python train.py --model="waveform autoencoder" --dataset="simulated modem signals in the audio band" --train_examples=78125 --input="waveform_16khz" --bottleneck="plain" --encoder_arch="transformer" --encoder_norm="layernorm" --encoder_norm_position="res_post" --encoder_activation="squared_relu" --encoder_mlp_ratio=4 --encoder_head_dim=64 --encoder_fused_qkv=false --encoder_bias="qkv" --encoder_qk_norm=false --encoder_parallel_block=false --encoder_inner_norm=false --encoder_moe="expert_choice" --encoder_drop_path=0.1 --encoder_num_experts=8 --encoder_moe_every=2 --encoder_expert_mlp_ratio=0.5 --encoder_experts_per_token=1 --encoder_shared_expert=false --encoder_wave_strides=[5, 4, 4, 2] --encoder_subsampling=2 --encoder_layers=6 --encoder_width=256 --encoder_positions="learned" --loss="l1" --latent_channels=64 --decoder_norm="batchnorm" --decoder_activation="gelu" --decoder_padding_mode="replicate" --decoder_widths=[16, 32, 64, 128, 128, 128] --decoder_blocks_per_level=3 --decoder_block="basic" --decoder_attention=false --decoder_upsampling="transposed_conv" --residual_init="zero_last" --optimizer="nadamw" --lr=0.00087 --beta1=0.9 --beta2=0.999 --eps=1e-10 --steps=4900 --batch_size=128 --epochs=8.0 --lr_schedule="cosine" --final_lr_fraction=0.01 --warmup_steps=490 --weight_decay=0.0
Rows from block 9 of the decoder of a small waveform autoencoder, named by matrix and row number. Rows with one number belong to one channel. Each number is 50 + 15 x the weight over its row's rms, rounded and kept within 0 to 99. All counts start at 0.
After each channel's rows are labels from the 100 clips, of 14976, where the channel reaches its highest value: "responds to" is what is common among them. Only what is clearly more common there than usual is listed. The data: simulated modem signals in the audio band.
# convs0: first width-7 conv, dilation 3 (decoder.decb.2.1.convs.0.weight, 64x64x7, each kernel summed), inputs 0-63
# convs1: second width-7 conv (decoder.decb.2.1.convs.1.weight, 64x64x7, transposed, each kernel summed), outputs 0-63

convs0.40:45 61 45 44 39 19 21 56 40 55 58 51 59 38 45 52 61 30 65 35 79 36 65 56 70 56 71 49 48 40 42 61 82 39 32 42 38 31 56 31 63 42 66 75 64 24 52 58 34 68 71 24 41 36 45 62 85 59 56 47 38 56 45 66
convs1.40:74 66 41 52 17 30 20 63 34 52 57 37 32 31 43 60 56 51 50 37 35 27 46 45 43 55 29 37 44 85 69 65 30 60 45 71 48 64 60 46 36 66 60 60 74 65 46 52 58 64 51 73 58 26 48 46 39 29 59 64 31 28 35 46
responds to: carrier: 1.5 to 2.5 kHz

convs0.0:30 62 43 55 44 64 51 46 41 58 46 41 33 56 54 24 48 06 24 39 65 64 52 55 37 47 79 77 52 30 76 60 43 53 63 49 51 45 48 62 27 51 59 41 78 55 30 51 58 35 34 44 45 35 79 42 45 47 19 45 49 44 40 20
convs1.0:48 32 43 42 59 57 60 53 53 53 37 47 45 73 83 49 41 61 28 41 13 56 58 49 51 44 43 43 45 36 18 42 48 13 46 52 46 04 54 52 29 54 39 81 54 43 76 47 45 42 43 58 60 50 46 60 76 60 42 58 78 48 36 49
responds to: carrier: 2.5 to 3.5 kHz

convs0.26:43 45 52 34 49 52 34 56 44 69 50 34 39 53 49 61 37 19 39 44 55 52 55 53 73 68 66 72 40 55 66 48 53 46 69 15 30 47 52 63 44 24 47 30 65 54 44 29 61 39 46 15 55 76 49 60 54 44 14 35 57 50 72 16
convs1.26:43 31 70 44 62 55 39 58 58 56 48 36 23 58 65 48 50 62 42 34 27 25 96 46 62 62 46 25 17 53 16 50 62 53 47 59 66 30 40 58 79 42 41 67 61 52 43 61 38 57 49 81 63 74 54 52 44 56 42 50 45 49 38 42
responds to: carrier: 2.5 to 3.5 kHz

convs0.59:50 41 61 54 53 73 23 24 43 53 68 62 64 20 32 52 67 46 54 53 77 61 47 59 69 38 54 38 54 52 39 54 43 50 55 15 70 36 47 38 45 39 56 58 71 30 22 33 58 39 38 63 44 53 70 49 20 69 51 62 58 77 31 27
convs1.59:20 34 56 45 58 32 51 51 38 56 34 51 48 55 50 28 43 76 48 70 48 59 88 40 44 35 55 99 68 38 51 57 54 53 64 36 66 40 50 52 40 47 71 51 49 56 31 31 62 48 73 36 51 37 60 45 46 46 55 52 68 70 47 18
responds to: strong noise

convs0.5:55 62 72 54 47 61 50 45 53 40 62 41 32 32 62 65 67 16 42 45 16 51 77 51 48 33 52 58 32 65 48 38 42 58 49 73 43 29 38 42 60 62 44 34 63 49 29 63 77 18 49 37 59 21 61 65 31 54 30 36 64 62 51 73
convs1.5:70 53 40 74 32 62 31 59 34 46 39 81 74 46 53 50 47 33 28 52 54 56 42 39 65 44 44 57 49 15 35 18 49 34 45 84 58 44 58 56 55 78 42 53 52 80 60 29 21 57 43 49 50 16 34 50 43 43 46 57 50 54 49 52
responds to: frequency hopping

convs0.35:04 56 71 45 54 28 18 62 45 47 69 51 49 23 36 58 30 63 65 49 47 38 61 49 41 68 42 33 50 39 29 57 38 52 42 59 73 28 52 48 27 62 54 44 51 40 28 75 32 73 30 65 69 60 55 53 61 66 59 56 51 56 61 30
convs1.35:67 56 71 16 79 71 33 50 63 58 67 59 44 42 77 38 73 50 42 38 30 43 64 48 75 60 34 56 56 75 52 67 46 55 52 39 57 80 48 37 24 65 29 66 42 35 55 37 68 62 38 42 41 64 57 54 39 34 36 61 29 47 36 36
responds to: carrier: 2.5 to 3.5 kHz

convs0.30:87 56 60 18 49 72 53 42 61 67 36 30 49 44 76 44 60 34 64 67 43 49 59 56 34 29 43 64 51 45 68 50 17 40 55 40 40 43 49 57 62 40 63 74 37 45 54 62 49 31 11 59 46 29 25 50 58 75 45 36 60 53 68 44
convs1.30:52 48 76 48 59 51 53 46 66 42 46 32 45 56 47 51 54 59 57 37 52 35 53 53 99 45 22 16 37 71 52 58 58 47 44 71 67 43 37 47 49 59 43 59 62 62 30 53 54 66 58 54 61 99 72 55 47 41 42 50 40 47 30 34
responds to: strong noise; frequency hopping

convs0.57:21 74 72 59 24 66 20 57 72 32 70 34 59 58 47 34 59 43 52 55 58 50 39 56 39 27 30 52 65 74 68 54 54 32 57 32 45 36 58 43 55 55 44 57 60 56 82 37 70 56 37 63 54 41 33 72 56 72 59 26 52 47 60 27
convs1.57:54 46 84 58 67 68 17 43 39 30 34 64 44 65 55 45 45 64 41 69 37 38 54 44 55 60 26 24 33 58 30 51 54 21 31 70 71 57 45 50 64 80 58 41 64 63 44 27 42 70 57 50 43 37 57 47 50 19 39 40 41 68 40 35
responds to: strong noise

convs0.7:36 59 75 25 54 73 26 48 59 54 34 51 38 36 66 36 51 37 54 65 39 60 15 50 87 55 56 45 33 41 39 50 37 64 64 46 48 66 42 48 59 30 62 52 49 59 49 17 70 45 37 73 50 51 29 28 35 74 45 59 48 28 30 66
convs1.7:43 65 52 42 66 55 48 67 62 63 43 00 45 58 64 39 46 74 44 53 47 67 39 57 47 37 43 68 52 75 72 63 36 50 49 36 59 66 77 41 40 55 31 79 42 35 50 60 35 30 33 56 35 65 74 60 46 22 66 46 61 46 45 27
responds to: carrier: 3.5 to 4.5 kHz

convs0.38:41 59 57 53 30 52 23 19 68 35 36 58 59 47 37 52 69 29 48 19 37 51 51 52 39 55 51 57 37 15 49 38 44 63 33 54 52 55 70 46 50 54 67 47 64 44 65 65 52 44 87 56 58 66 04 63 42 52 55 41 23 55 52 69
convs1.38:49 76 58 52 39 30 30 61 61 56 50 33 33 56 58 37 73 52 42 20 57 24 60 62 43 44 43 34 33 52 27 52 29 58 40 40 61 56 54 56 53 25 54 76 67 72 45 77 64 39 64 64 31 51 45 47 49 16 41 70 24 23 51 43
responds to: carrier: 3.5 to 4.5 kHz

convs0.53:52 24 52 56 00 43 38 28 46 51 67 44 53 31 38 69 48 40 45 53 52 36 50 53 38 34 15 65 47 71 53 61 49 45 60 46 29 42 65 42 57 44 73 44 62 46 48 41 71 62 72 28 59 67 49 41 46 73 78 32 31 56 66 70
convs1.53:45 63 54 40 44 59 38 57 71 65 61 21 29 49 52 45 52 65 39 44 29 39 93 41 57 47 80 34 48 75 32 65 38 51 38 39 35 54 35 54 33 65 66 76 52 47 54 68 44 42 34 54 45 75 61 57 32 29 30 57 17 49 53 34
responds to: carrier: 2.5 to 3.5 kHz; frequency hopping

convs0.18:64 76 45 48 30 45 70 72 67 52 29 36 55 35 55 71 51 45 53 30 35 59 68 70 00 39 48 59 45 57 56 46 60 52 39 52 38 37 50 36 26 54 43 68 39 30 50 52 29 70 39 68 38 50 38 70 31 42 48 76 43 56 72 47
convs1.18:64 37 79 59 43 66 45 45 36 41 56 93 33 45 67 56 52 20 50 40 54 67 48 57 49 51 63 32 57 49 12 52 37 40 34 31 59 57 50 60 41 63 51 71 80 52 71 37 68 39 57 64 21 67 53 52 52 35 45 65 20 46 42 46
responds to: carrier: 2.5 to 3.5 kHz

convs0.12:41 56 54 46 45 34 60 62 43 55 61 27 55 14 52 56 48 58 44 55 32 43 46 52 74 58 53 60 32 47 40 60 55 58 54 27 46 50 46 39 63 52 61 87 56 42 21 42 80 71 62 66 62 05 86 67 56 34 62 42 57 66 36 47
convs1.12:67 50 47 30 83 67 35 57 61 60 68 63 51 57 64 47 87 78 29 53 57 29 65 46 34 46 59 52 57 75 67 34 59 51 49 34 66 56 66 49 24 61 26 49 56 33 48 20 46 59 43 22 49 27 54 55 50 31 42 44 49 53 66 29
responds to: carrier: 1.5 to 2.5 kHz; frequency hopping

convs0.62:59 24 49 38 28 57 45 51 47 61 77 18 23 43 23 68 60 40 65 26 36 51 38 63 30 72 38 40 39 50 60 77 60 65 62 20 42 54 41 41 61 28 52 28 51 56 54 57 49 33 80 37 36 27 57 38 57 64 49 41 55 46 63 42
convs1.62:63 48 54 58 18 33 55 68 16 29 61 88 67 50 52 47 39 30 27 39 62 44 36 49 20 35 41 45 62 36 56 35 60 41 32 57 35 57 57 51 40 51 68 20 57 65 43 55 73 54 67 69 40 29 27 41 50 52 67 60 41 47 60 35
responds to: carrier: 1.5 to 2.5 kHz

convs0.25:14 34 66 38 37 30 42 42 39 54 37 44 54 43 44 49 59 76 77 70 37 71 24 35 98 56 48 45 29 48 27 45 54 54 58 51 66 51 60 61 31 57 53 53 30 59 28 31 51 37 66 78 51 50 34 50 45 48 48 41 70 44 39 45
convs1.25:37 46 49 44 67 50 34 60 61 58 54 13 34 43 66 47 59 74 49 43 53 71 51 63 55 51 65 66 38 26 60 63 29 54 50 26 56 55 57 37 33 33 36 73 36 35 38 72 36 27 23 55 25 59 68 57 35 29 74 55 78 49 44 35
responds to: carrier: 3.5 to 4.5 kHz

convs0.11:39 70 51 50 28 34 18 48 39 56 45 43 58 24 45 53 38 42 58 73 44 54 51 49 91 59 41 37 24 62 36 65 71 52 59 50 65 49 48 66 43 11 52 38 44 41 62 35 52 41 70 20 74 47 57 59 33 44 30 39 32 54 39 32
convs1.11:41 40 38 73 39 50 50 67 35 39 48 24 64 52 46 63 50 52 41 50 64 41 12 52 54 38 35 40 14 26 85 49 31 48 61 59 56 52 61 45 58 37 55 40 52 72 32 33 35 56 76 74 44 29 58 43 41 33 50 63 80 53 48 72
responds to: carrier: 3.5 to 4.5 kHz; frequency hopping

convs0.24:43 32 43 35 23 32 37 35 46 17 53 55 38 37 53 36 58 50 81 50 46 20 62 36 59 57 47 59 56 68 32 44 12 72 39 58 49 35 57 59 45 47 32 58 44 51 56 60 78 68 54 58 49 41 30 40 55 75 75 32 23 51 61 42
convs1.24:67 67 81 55 37 67 32 61 67 41 55 54 40 70 75 42 57 52 34 49 36 66 25 69 54 47 84 51 58 60 40 58 36 51 35 36 39 67 62 56 20 46 47 53 58 45 35 54 73 33 38 43 34 14 32 36 50 30 71 58 31 36 47 46
responds to: carrier: 1.5 to 2.5 kHz

convs0.10:44 57 69 28 63 50 64 32 46 64 35 55 47 45 55 52 66 42 40 51 33 58 58 26 82 50 88 46 56 18 49 34 41 55 45 49 25 38 31 46 39 75 52 47 55 67 42 35 59 58 62 67 44 47 74 39 33 35 55 77 15 67 39 47
convs1.10:53 53 51 90 34 38 51 53 41 51 43 51 51 49 48 43 39 47 34 52 60 09 51 46 26 45 23 19 43 51 32 28 62 23 22 63 55 46 66 58 62 48 30 35 63 58 64 29 48 74 56 30 44 22 36 57 61 57 43 57 69 54 61 65
responds to: carrier: 3.5 to 4.5 kHz

convs0.22:01 57 41 40 67 43 70 34 31 42 48 46 74 83 79 47 42 27 48 49 60 50 57 66 52 46 68 62 47 38 51 67 47 35 58 61 48 66 32 52 44 39 39 42 52 35 41 49 56 73 38 66 40 43 79 62 33 37 47 23 68 69 39 42
convs1.22:44 34 65 77 48 70 53 45 35 47 43 48 52 55 71 33 35 55 40 50 34 53 80 45 45 54 35 46 42 46 12 48 69 30 44 55 51 22 51 29 39 37 36 52 68 69 80 15 45 84 65 41 58 63 41 62 57 41 51 65 45 70 62 44
responds to: carrier: 2.5 to 3.5 kHz

convs0.23:39 37 42 41 31 56 43 20 18 55 41 54 66 61 36 31 58 26 83 39 63 31 43 39 61 61 44 30 25 51 42 69 67 50 53 51 39 36 38 57 49 17 63 49 65 38 33 55 32 42 54 14 64 56 63 52 52 72 68 39 66 50 35 45
convs1.23:68 44 46 43 42 37 66 67 58 37 88 15 32 47 50 70 63 79 55 41 57 47 42 45 64 54 35 50 52 78 78 47 45 88 69 46 33 43 38 42 42 61 55 52 62 66 37 55 36 60 51 87 72 65 49 46 37 55 62 56 51 33 61 49
responds to: carrier: 3.5 to 4.5 kHz